A small contrastive image-text model, trained from scratch.
Model: encoder arch inception, encoder widths [128, 224, 384, 672], text encoder layers 7.
Training: soap at rate 0.0026, 3600 steps.
Rows from block 8 of the image encoder of a small contrastive image-text model, named by matrix and row number. Rows with one number belong to one channel. Each number is 128 + 24 x the weight over its row's rms, rounded and kept within 0 to 255. All counts start at 0. Numbers have three digits each. After the name is the row's rms in percent of the matrix's.
After each channel's rows are labels from the 100 images, of 14976, where the channel reaches its highest value: "top examples" is what is common among them. Only what is clearly more common there than usual is listed. The data: small charts drawn from random numbers. In brackets: how many of the 100.
# r30: branch 2 reduce pointwise conv (encoder.blocks.8.r3.0.weight, 96x384x1x1), inputs 96-191
# b30: branch 2 3x3 conv (encoder.blocks.8.b3.0.weight, 144x96x3x3, transposed, each kernel summed), outputs 72-143

r30.15 092:140148078101107113157141153105116112130144132124148135131137099120145152171149088115135106123117145137139146135117110149163113157115103139095121121127156129103152171107146143148135108122091138103111116175097120136142155173159109174131140151108129137118134101125126113113108142132129151107
b30.15 114:151139125078090088120139121092112118140096124109101089123132123176125112131119128102088124145121150142143102128040102131130103104113116133150132104115138106150117139185142117160143104120124121122158118122142155164133
top examples: bubble chart (100); peak in the middle (48)

r30.79 098:136104141127109112106111152166163108165077128141128151108132140153153151125124136143078147113169144059192112151096102128120158143127132091124140115126104122159123125103128156114115142104090146128144178133142115179096104112126102118134167135140127146129154140131135141130117141110085119138
b30.79 105:125160130150131136143139141109136103158083117118148106183135102096096123120135138171140153146132136090146131119149084127156144140138146156090148072103160095129096169129166081145105140106121133117161080123138146128140
top examples: area chart (100); one colour (100); dip in the middle (90)

r30.24 098:120111128097103140102152097147136140142091127137123157137092177129105147090109114110170103146137126106137111130129143146183130135090083046103117144106159138157094191109091150153133156115114123096132141169124116137162164143159136140131097091117092198088123151120127083167153148096095132125
b30.24 094:154123099124114166145131152117171152111101099080125137170108119134101129179125158131105117132160143129116127126123126112074115144124089172087124124119135142117085060111113129132147142100134114174174135112104147126114
top examples: area chart (100); one colour (100); rising (75)

r30.42 093:126123119103134125090113083116123116149136159174115159145099108144114134207129102154105138122125105125140117118106117198100148129160135115127150121143111074106109139158196095142163170116076122110149139152138156156145125143122117119095106133172168139145110152096164101094141138123122168123
b30.42 086:142106135122072159094162130122147133105158166106141173141101111150085144125160124137120133193147153114124098085114134160131077130122120109130114122136094097165145128126129152128080146129131128124084139134100116157130
top examples: dark theme (100); lollipop chart (42); trend: falling (31); histogram (30)

r30.56 100:098162089072113131084148108145137147143169142135105113105064164135150160101127165119124096160121120129119148130128099106136149149112097055140117115091119124086133113173121183129142105140112126147092115140128170180117120115135127118125162124089089140119130088106108135123143131136098136092
b30.56 099:112176166129132159125127131153132115107132148105135109162147134107132130134138147112129118098094154129199134120114117131145116137143188156120135151079155143133125153134156151089178097096117113151167105110121074158103
top examples: area chart (92); one colour (92); rising (50); trend: peak in the middle (42)

r30.70 099:169114100118137067136093059150089167115122116184166081114164140140121124146110084143105176087113116121145127113129160116099126151168141136105131103144152162118102100146139136112166128142075102102099164106124142126165095122140127131113123154135142154136118155146152119151157115150153132134
b30.70 099:141120111129114133098178173100129117112120105123113126156104111119164140149105109125150157141137073173150147129113105119114092150129155135155143138108143079147104148182152124161097139123133117122131123115093147156148
top examples: bubble chart (67); dip in the middle (54); lollipop chart (31)

r30.78 095:140116160146090132124167124101136140126153144116145139102147114115116128117109135119149151128100090122118136156086159122123133163095151131094113107118083131151098110132120128127160132136170097183120139133124116137121094117150151104079125140112115158143125112106104100106144112138119135123
b30.78 103:124113167123168116126141119076130162129076099147114142123129139105137149115089151144101142139125135145091138126159123137091104079142142126184122144142152181126143140095186139101159110106133139159139108094121108123122
top examples: dark theme (60); ring chart (53)

r30.21 097:184147152110156117133166169097128169105106116151158114106147140140113194127098097128120130149133086120103102156136139147101092116150070120130155125135144117161140102131161125140118126116082124161108134147156132101135127111170132102142113080148128163097115123113142119125108131145136134102
b30.21 097:168154132107156127129142129142162104169101154156098097096099155130153173149112130142082107108122158102109124100124116107158111131119199150153096142142137115094095103121119101113125138116092129126083102111115099111122
top examples: bubble chart (74); peak in the middle (55); rising (36)

r30.87 093:149061144146116128115096086121140153153126091139128139123138121068110121075172103098147135115139126157113130141200133148107141161143155155127160150129140112087144111143120124117147149157185139118151144098159166146160105081131119103106075145121097129111144131156110130098150102148123130133
b30.87 096:097117137138142139136111146115133126155113121096096083111079142099123102124117113143133149152126141170139115104103106124102132087123143169152119105141110164103130122102148107109098139123132087121131149085139134121140
top examples: dark theme (100); rising (63); ring chart (27)

r30.45 103:176128124131173100123166128084131144144129127118087151119135123117128112064102103177155075128129140111094145116145110161143099136125129140105157127088113133128134097165085137152149128104091123108082091147149107098102138127162100111127105112120116158142148160156104148125127083120138089146
b30.45 101:143127159120113131138123146159118119137112081115140117124118144099090168121153114131142178133117118096112172121131130124152114112102124162120094130090127133148136119130155084165160168105129126148166141065139098148117
top examples: dark theme (100); ring chart (98)

r30.10 103:160143071130110106127131125153127094100128157172174126118102092128125116128180118111110141107135070093183133152142164154149132125108143125140127137160113138133128148192122150122133091158104092097103114136151083110133099115113139108120098134128149127116129140127139172148191120117124129128
b30.10 086:112102127141129100138185137132147154124144081158148128084122140101120094124153118155113146182119107089155109151124129093149098164138102107083103132158083122144109111168125135144095122155114146113139149102124179143084
top examples: bubble chart (100); rising (57)

r30.26 096:145141122127107102130123122091131089138158113084110108113117111149156145123103160145116103141094137111096144140186144193144112110176116134121127100122109098113129127131123097143111096117120095107125160127139117181120105122183151116070103138141126214119098140136119141157118108150144128133
b30.26 099:165124131161126129124110142119096123154132173144132111128127136154113098123167089143107118143124129092115090126149100139134098106100111200120085116122133130198146126101117143146120178126107147140155101123096078148140
top examples: dark theme (100); ring chart (59); pie chart (41)

r30.53 104:102138167106138126102097094111161094107137144091131124104137117136146147121127136103149124103144185124155171092115150117126133122148122093179110118113123142105131095132127122131096133126076139124111126131145129099126120154109095113107140139093123086117136110118089158148130171171122112109
b30.53 106:134132186145121075128161184097118148154103112136143118142141129116133128138164127129129147144087102151147141154144118140140135107110132107101111144125107131137131150095108121128159177123192139113111077105169120153104
top examples: dark theme (99); horizontal bar chart (98); items: six (33)